{"model": "audio embedding model", "dataset": "melodies that start on their tonic, played by one synthesised instrument", "train_examples": 26041, "gain_aug_db": 10, "noise_aug": 0.002, "time_shift_ms": 50, "n_mels": 80, "hop_length": 160, "input": "log_mel", "spec_augment": true, "win_length": 512, "targets": ["scale"], "num_classes": 8, "embedding_dim": 64, "arch": "quartznet", "norm": "batchnorm", "hidden_act": "gelu", "depths": [2, 4, 4], "kernel_size": 11, "stem": "single", "widths": [192, 240, 288], "am_softmax_margin": 0.2, "am_softmax_scale": 16, "init": "orthogonal", "residual_init": "zero_last", "optimizer": "soap", "beta2": 0.999, "learning_rate": 0.0022, "beta1": 0.9, "shampoo_beta": 0.999, "eps": 1e-08, "precondition_frequency": 25, "max_precond_dim": 1024, "merge_dims": false, "one_sided": false, "adamw_lr_other_params": 0.00079, "max_grad_norm": 1.0, "l1_shrink": 0.003, "ema_decay": 0.995, "max_steps": 13200, "batch_size": 256, "epochs": 129.8, "lr_schedule": "cosine", "final_lr_fraction": 0.01, "warmup_steps": 2640, "weight_decay": 0.4, "adamw_weight_decay_other_params": 0}
Rows from block 7 of a small audio embedding model, named by matrix and row number. Rows with one number belong to one channel. Each number is 50 + 15 x the weight over its row's rms, rounded and kept within 0 to 99. All counts start at 0.
Before each channel's rows are labels from the 100 clips, of 14848, where the channel reaches its highest value: "lies over" is the class under the peak; "strongest on" is what is common among them. Only what is clearly more common there than usual is listed. The data: melodies that start on their tonic, played by one synthesised instrument. In brackets: how many of the 100, against the usual share in percent.
# convs1: first pointwise conv (model.blocks.7.convs.1.weight, 288x288x1), inputs 144-287
# convs3: second pointwise conv (model.blocks.7.convs.3.weight, 288x288x1, transposed), outputs 144-287

lies over: A#4 (34 vs 2.2)
strongest on: the note A# (88 vs 40.4); the note F (73 vs 40.1); tonic: A# (42 vs 8.1)
convs1.113:53 42 63 47 34 92 49 45 40 60 47 50 49 37 48 09 52 98 31 67 43 43 49 52 68 67 35 56 48 29 34 36 44 49 43 47 63 57 43 47 48 46 50 69 37 57 46 29 37 52 13 45 34 55 40 43 57 34 77 57 65 69 37 61 38 43 56 85 50 55 67 48 30 66 41 37 36 77 50 55 45 44 69 65 47 53 40 77 53 62 42 46 52 50 18 29 59 62 41 20 97 38 79 67 53 40 19 65 35 67 48 66 38 90 40 48 56 39 27 29 49 25 50 50 77 65 36 25 61 58 76 60 46 66 43 52 54 56 33 35 52 43 48 62
convs3.113:54 49 53 16 41 00 55 61 74 48 51 57 65 70 49 52 87 43 60 40 36 50 63 48 44 47 48 62 50 75 42 39 75 48 43 66 30 45 56 48 37 72 42 53 54 58 20 29 52 53 35 59 58 33 42 34 52 58 63 72 37 60 72 39 46 35 50 45 60 31 65 56 46 15 44 56 62 48 41 69 46 30 63 57 62 92 50 48 55 64 69 57 56 46 33 74 62 54 35 64 56 64 44 47 75 31 49 30 51 68 40 41 53 53 61 61 40 53 33 51 39 63 76 54 62 49 31 08 35 59 45 52 27 22 66 38 40 42 41 68 74 46 45 51

lies over: B2 (31 vs 0.8)
strongest on: the note C# (81 vs 40.1); the note G# (75 vs 39.7); the note F# (69 vs 39.9)
convs1.86:55 51 37 41 35 61 47 37 70 44 21 30 61 28 46 36 37 45 28 29 50 54 47 49 40 40 50 55 22 50 44 36 48 46 44 64 31 50 85 44 80 58 64 56 76 27 30 65 46 53 36 47 31 39 99 52 56 27 75 56 50 54 47 60 55 36 73 55 40 50 76 51 66 53 51 57 35 80 32 53 51 50 36 81 40 43 39 51 23 82 49 40 53 53 57 86 61 49 40 48 55 48 51 59 48 54 47 53 64 51 42 27 23 64 47 65 50 37 43 80 60 80 34 59 60 46 61 55 16 60 44 45 53 31 49 67 47 16 42 45 31 47 60 58
convs3.86:69 27 41 32 39 38 59 69 49 29 52 80 33 43 79 76 53 68 52 39 47 51 61 74 57 65 58 45 59 47 48 09 48 49 65 62 57 30 49 71 36 24 28 32 53 66 46 28 48 54 63 40 41 56 55 51 85 39 63 79 59 44 70 44 49 57 42 47 65 56 43 59 48 56 60 37 68 22 17 54 44 61 62 25 55 67 61 59 55 93 54 60 46 43 46 55 32 49 64 59 64 34 42 52 47 34 42 34 51 56 47 36 56 20 63 42 56 61 50 59 20 41 41 61 51 27 46 33 65 85 25 99 81 40 46 78 49 68 84 33 65 51 74 55

lies over: D3 (27 vs 1)
strongest on: the note D (85 vs 39.8); the note C (80 vs 40.9); the note G (79 vs 40.6); the note F (75 vs 40.1)
convs1.152:38 52 38 57 50 32 80 33 33 52 76 19 53 54 53 55 55 37 52 11 63 54 27 48 46 89 67 57 59 39 63 73 52 54 55 91 85 63 59 49 74 67 42 52 58 66 73 59 38 46 34 33 40 46 58 55 36 48 54 11 50 34 60 23 41 52 26 37 16 30 28 60 55 52 60 34 76 54 66 45 53 37 49 17 85 72 39 67 49 99 48 46 58 43 62 45 59 48 68 53 42 55 53 32 75 51 47 46 44 46 78 62 43 78 37 57 36 57 41 33 51 74 33 62 47 49 47 62 68 48 42 41 51 50 51 64 42 57 29 48 11 74 56 52
convs3.152:38 35 52 49 54 51 44 56 46 48 65 50 38 36 46 21 43 28 36 48 50 57 68 67 67 60 82 41 41 46 63 68 54 63 63 66 44 40 51 16 68 74 50 56 65 46 60 48 36 26 59 50 47 42 57 43 29 40 50 54 14 58 69 54 55 48 99 60 65 45 42 49 41 50 42 35 29 49 39 53 43 55 63 70 38 68 55 78 45 70 31 37 50 66 63 53 50 56 47 36 38 75 16 41 35 48 64 54 25 50 54 41 47 41 54 59 43 49 92 83 42 72 30 50 41 47 33 76 69 61 38 67 19 70 44 24 45 44 63 66 53 39 56 49

lies over: A#2 (44 vs 0.8)
strongest on: the note A# (88 vs 40.4); the note F (75 vs 40.1); tonic: A# (36 vs 8.1)
convs1.197:59 20 51 43 47 56 87 47 51 56 60 20 33 74 63 44 27 66 41 56 35 63 54 34 44 51 60 63 61 49 55 50 29 61 66 64 49 41 26 52 47 60 59 36 66 43 44 36 72 49 32 47 58 55 52 42 50 32 46 39 32 37 59 66 47 62 67 35 56 45 73 59 53 52 27 80 37 43 58 43 74 51 62 55 53 63 46 50 71 00 30 53 41 36 54 44 62 58 37 38 31 32 48 29 55 34 50 60 31 62 50 49 62 46 46 62 50 48 45 36 47 75 30 54 56 72 49 52 70 60 68 51 49 64 34 67 47 50 61 62 59 77 67 59
convs3.197:36 12 51 50 54 54 50 40 48 77 51 58 52 59 56 73 41 74 32 49 50 70 23 33 45 49 38 61 51 64 50 26 50 45 24 56 36 58 35 50 58 53 53 48 60 45 53 59 46 97 54 57 75 35 68 36 56 55 49 47 39 24 73 54 57 35 38 56 65 54 58 50 28 80 32 56 70 76 40 44 36 61 42 33 31 41 59 09 62 46 69 62 66 50 21 89 57 62 47 51 58 58 51 31 41 45 42 39 39 52 39 57 41 43 62 58 99 62 51 37 59 56 45 33 57 59 57 20 47 56 43 46 60 43 80 50 68 41 44 51 47 43 65 18

lies over: F3 (35 vs 1.3)
strongest on: the note F (67 vs 40.1); tonic: F (32 vs 8.5); bass guitar-like (28 vs 5)
convs1.40:62 49 29 29 53 62 34 35 72 50 75 54 68 44 71 44 70 55 37 39 38 36 71 41 42 43 39 59 10 53 68 62 51 58 47 64 35 26 43 42 68 46 76 48 64 62 36 55 75 46 78 57 48 62 66 53 41 66 67 41 55 39 40 29 57 34 41 43 34 48 57 32 45 68 57 61 41 46 63 40 52 61 34 46 23 25 34 49 57 70 49 48 58 56 49 36 46 39 87 53 14 42 68 52 51 53 81 53 32 31 48 50 57 68 49 71 60 39 00 42 46 51 63 33 44 55 50 42 36 66 73 62 72 48 30 66 43 53 52 71 51 55 66 60
convs3.40:25 44 51 61 60 55 57 33 57 42 48 59 48 62 41 46 69 98 47 49 52 50 66 32 65 41 34 74 46 41 51 59 80 37 62 52 42 17 66 63 66 54 37 47 55 52 33 50 00 35 54 52 71 25 47 36 14 62 46 42 57 41 35 69 74 41 52 46 47 72 64 40 52 45 58 37 31 55 22 27 59 53 47 47 71 47 11 49 47 40 38 44 53 52 23 51 69 49 59 63 43 59 44 50 39 21 66 71 62 75 71 84 45 71 54 35 50 58 58 21 42 41 46 53 62 46 69 34 54 32 46 55 57 20 36 59 46 62 35 57 57 45 58 46

lies over: G#3 (27 vs 1.4)
strongest on: the note G# (82 vs 39.7); the note A# (80 vs 40.4); tonic: G# (30 vs 8.7)
convs1.251:42 40 45 49 74 27 87 33 47 60 65 66 81 51 25 83 61 39 41 48 50 63 39 42 44 41 67 28 52 41 26 62 70 53 47 71 53 70 50 63 00 61 54 55 72 48 57 45 19 31 52 51 67 74 35 33 65 80 39 46 58 31 51 74 61 54 70 44 31 74 72 50 79 14 38 61 57 60 56 42 65 43 59 48 79 53 35 56 28 42 31 39 51 41 41 66 61 52 51 24 66 69 40 48 28 46 43 35 58 49 65 69 39 37 51 57 52 83 38 11 61 53 70 48 34 53 47 61 64 51 61 65 32 62 45 34 46 54 60 12 54 59 36 64
convs3.251:63 49 51 40 41 58 63 40 66 40 58 45 51 59 47 57 76 46 64 85 38 51 78 55 51 56 56 56 49 34 47 16 56 63 47 66 52 57 51 62 54 55 28 58 88 53 51 51 52 40 47 52 35 52 40 57 71 44 51 52 51 70 42 91 46 45 74 40 34 42 71 48 47 56 43 60 22 75 48 72 52 49 51 59 55 63 42 59 49 59 67 43 47 39 18 71 30 40 70 67 47 48 56 51 49 50 68 29 58 40 63 42 67 49 46 48 32 25 51 30 50 84 59 54 48 41 53 91 76 08 51 59 47 51 42 49 43 58 73 68 71 55 51 50

lies over: G#2 (33 vs 0.6)
strongest on: the note G# (85 vs 39.7); tonic: G# (54 vs 8.7); bass guitar-like (25 vs 5)
convs1.170:50 48 99 40 25 50 41 69 47 41 39 61 45 49 66 48 34 28 51 43 42 48 58 25 62 44 33 71 58 57 66 39 49 62 86 42 41 74 46 42 10 55 47 27 55 54 99 49 76 43 14 56 37 52 63 33 35 58 73 46 51 51 19 52 51 66 57 25 45 50 63 65 77 50 54 66 62 59 54 47 27 52 27 48 53 63 41 54 56 43 28 36 41 33 47 36 48 47 77 41 60 54 33 43 40 46 60 57 49 38 58 53 55 51 32 53 52 46 63 41 43 47 62 36 34 65 74 57 60 53 83 64 82 57 45 63 57 40 56 52 31 63 49 54
convs3.170:51 31 39 59 30 38 76 40 54 54 41 44 76 50 23 59 56 59 99 59 51 46 49 45 81 44 30 31 55 49 68 44 53 48 39 33 46 54 63 60 47 03 45 49 42 59 86 61 44 54 42 35 66 66 66 46 85 46 71 45 52 60 25 31 55 42 64 35 49 34 37 54 12 74 36 63 67 49 48 50 64 47 61 51 71 83 49 42 36 22 43 46 71 41 55 46 39 56 78 58 50 58 66 52 60 50 45 29 48 26 65 39 31 42 49 55 51 13 67 58 44 50 50 54 62 63 42 68 46 51 58 66 56 36 51 60 50 47 54 40 40 60 45 63

lies over: B4 (27 vs 2.2)
strongest on: the note E (73 vs 40.2); the note B (71 vs 40.3); tonic: E (29 vs 8.6)
convs1.58:30 50 49 44 79 31 60 58 51 61 39 46 42 40 54 60 12 81 63 48 41 63 38 42 65 54 36 80 50 23 33 61 42 47 54 85 55 60 43 66 27 54 67 40 82 30 47 64 61 53 36 71 58 78 49 76 60 30 50 69 60 48 82 27 42 55 41 58 35 37 37 66 50 40 69 58 34 27 50 51 04 65 65 67 33 47 57 72 35 99 71 42 70 71 49 53 44 45 57 44 61 66 55 06 60 65 35 46 50 47 67 43 54 27 40 55 46 43 70 78 74 30 50 45 50 41 45 19 66 37 75 50 51 70 49 42 48 74 56 34 40 53 56 50
convs3.58:41 28 51 48 53 39 54 59 41 51 64 29 30 60 56 26 44 50 29 63 58 49 50 42 58 31 45 75 55 51 64 53 56 31 48 33 50 53 33 53 31 52 76 43 23 64 27 62 17 48 34 49 46 45 54 33 38 67 69 36 54 60 68 29 58 53 32 41 55 69 25 47 64 81 56 70 43 73 50 43 64 45 49 37 41 41 38 49 35 63 26 51 57 46 22 57 38 45 55 61 39 58 65 70 35 39 27 55 99 38 50 88 44 56 58 57 44 48 50 83 83 62 48 51 50 57 40 91 90 52 84 50 27 42 52 45 43 51 25 50 44 47 60 56